Weights of a small image classifier: trained on close-ups of made-up surfaces with and without defects.
Rows from block 8 of a small image classifier, named by matrix and row number. Rows with one number belong to one channel. Each number is 128 + 24 x the weight over its row's rms, rounded and kept within 0 to 255. All counts start at 0.
Before each channel's rows are labels from the 100 images, of 14976, where the channel reaches its highest value: "strongest on" is what is common among them; "colour at peak" is the nearest of a few named colours to the mean colour under the peak. Only what is clearly more common there than usual is listed. The data: close-ups of made-up surfaces with and without defects. In brackets: how many of the 100.
# convs0: first 3x3 conv (model.blocks.8.convs.0.weight, 64x64x3x3, each kernel summed), inputs 0-63
# convs1: second 3x3 conv (model.blocks.8.convs.1.weight, 64x64x3x3, transposed, each kernel summed), outputs 0-63

strongest on: tiles (100)
colour at peak: white (94)
convs0.2 [147 168 164 175 159 149 148 125 115  93 129 141 153 152 123 104 142 120 135 134 142 112 136 135 117 153  93 171  90 150 150 125 156 166 129 128 141 169 120 155 157 136 128 181 148 174 130 115 122 133 119 138 141 162 136 136 143 164  94 127 131 159 178 119]
convs1.2 [117 136  84 108 126  93  92 142 128 107 128 112 121 155 116 119 149 131 138 155 130 162 107 117  56 113 100 136 114 131 157 133 140  95 112 139 124 142  86 114 113 125 113 172 133 141 149 135 122 111 180  87 114 136 103 123 113 142 183  88 154 158 107 138]

strongest on: circuit traces (100)
colour at peak: green (94)
convs0.14 [111 137 146 127  89 107 138 114 110 155 141 163 110 102 115 113 130  66  78 104 145 121 128 100  90 126 147 147  95  98 140 144 175 129 130 117 136 167 114 118 121 111 121 125 125 129 123 144 150 113 130 105 195 173  95 155 125 116 142 107 100 136 111  97]
convs1.14 [128 103 134 121 167  71 117 105 113 114 124 157  78 104 104 119 120 106 101  72 142 128 178 139 147 131 147 103 109 117 123 134 167 150 125 110  98 124 124 119 122 127 136 105 170 102 185 124 161 117 125 141 122 117 124 159 117 118 120 144 120  95 179 118]

strongest on: circuit traces (99)
colour at peak: green (95)
convs0.33 [136  94 154 126 124 108 125 125 113 138 103 141 117 123 133 137 134 162  90  83 149 100 126 139 146 176 147 135 173 185  97 143 159 127 126 123 117 125 118 127 139 102 179 119 106  94 123 110 126 140 124 162 158 144 137 148 141 127 186 154 104  82 137  97]
convs1.33 [ 99  72 134 146 127  81 108  89  93 132 108 156 129 100  76 148 126 123  95  83 149 127 139 116 153 124 100 100  89  98  95 114 157 132 116 135 135 107 117 104 115 137 143 105 138 107 169  90 145 110 108 141 125 105 119 151 145 122 105 153 119  97 136 151]

strongest on: tiles (100)
colour at peak: white (84)
convs0.48 [153 153 137 148 157 132 139 123 111  69 115 150 161 173 102 109 160 148 168 127 138 112 155 148 120 149 137 175 145 139 147 121 141 161 150 151 145 158 126 180 145 149 142 148 136 146 121 116 107 137  96 144 134 151 166 139 167 156 103 158 119 146 164 138]
convs1.48 [130 145  83 131 133 111  92 130 124 104 119 112 112 165  93 118 201 128 145 153 120 151 126 113  64 108 137 115 139 123 143 139 128 106 117 141 109 141 104 142 122 137 111 137 132 129 132 112 115 103 183  98 117 139 152 118 158 154 203 124 144 150 121 144]

strongest on: tiles (98)
colour at peak: pink (44)
convs0.18 [160 148 148 149 109 153 192 167 127  99 148 159 176 152  98 107 131 104 152 130 131 113 139 147 113 103 127 150  83 143 140 122 139 164 132 181 149 157 102 151 130 126 136 169 136 168 123 103 111 146 125 141 131 155 135 108 140 138 105 145 125 149 158 157]
convs1.18 [115 117 100 122 137  88  83 116 119 109 107 117  83 149 129 133 154 119 142 153 119 148 128  87  64 112 122  83 131 100 157 128 134 123 124  94  81 144 115 130 133 131 128 175 130 136 129 141 115 100 157 117 114 124 111 114 128 157 167 108 145 160 116  70]

strongest on: circuit traces (100)
colour at peak: green (98)
convs0.26 [134  99 151  99 119  80 114 103 148 129  91 149 108  95 108 156 104 174 138 133 163 129 133 157 159 174 116 131 166 158 108 106 195 109 127 128 140 109 123 132  96  89 133 103 128 103 142 126 152 137 140 115 136 135  98 160 118 125 149 129 123  93 112 105]
convs1.26 [118 106 107 125 131  95 119 100  98 140 123 162 110 121  50 139 115  92 109  96 142 121 142  93 138  98 129 132  80  91 117 113 138 142 124 109  93 129  96 133  96 130 111 111 135 108 166  98 143 116 145 138 116 103 111 157 100 102  80 149 119  96 127 107]

strongest on: tiles (100)
colour at peak: white (96)
convs0.7 [151 164 154 166 166 146 133 116 112  68 126 148 153 158 110 106 158 132 148 136 136 124 136 141 111 149 121 165  99 152 152 126 154 169 133 135 142 164 126 160 153 134 130 167 143 183 134 109 128 128 120 140 123 152 155 147 163 156 109 143 126 158 177 126]
convs1.7 [119 131  89 115 124 108  88 142 139 103 128 118 123 157 115 121 182 139 139 160 128 158 108 135  49 113 121 119 125 127 161 143 142 105  96 133 119 146  87 129 108 129 114 158 140 137 156 130 124 110 188 101 115 131 130 129 147 142 185 100 152 158 116 123]

strongest on: tiles (100)
colour at peak: white (99)
convs0.10 [147 117 151 134 126 141 173 148 152 110 165 146 181 114 142 150 155 174 170 147 147 143 132 138 146 147 138 155 192 132 133 166 149 115 157 125 140 120 100 129 107 139 172 131 162 123 140 134 115 171 123 145 119 152 153 142 163 141 167 152 146 140 129 129]
convs1.10 [121 136  86 120 136 107 103 165  96  85 116 133 116 150  65 112 186  94 123 107 134 143 133 119  71 107 111 107 123 118 178 126 151 107 125 140 109 146 120 155 142 147 119 163 136 137 132 123 106 127 154 124 103 128 127 124 167 158 153 111 141 165 127 156]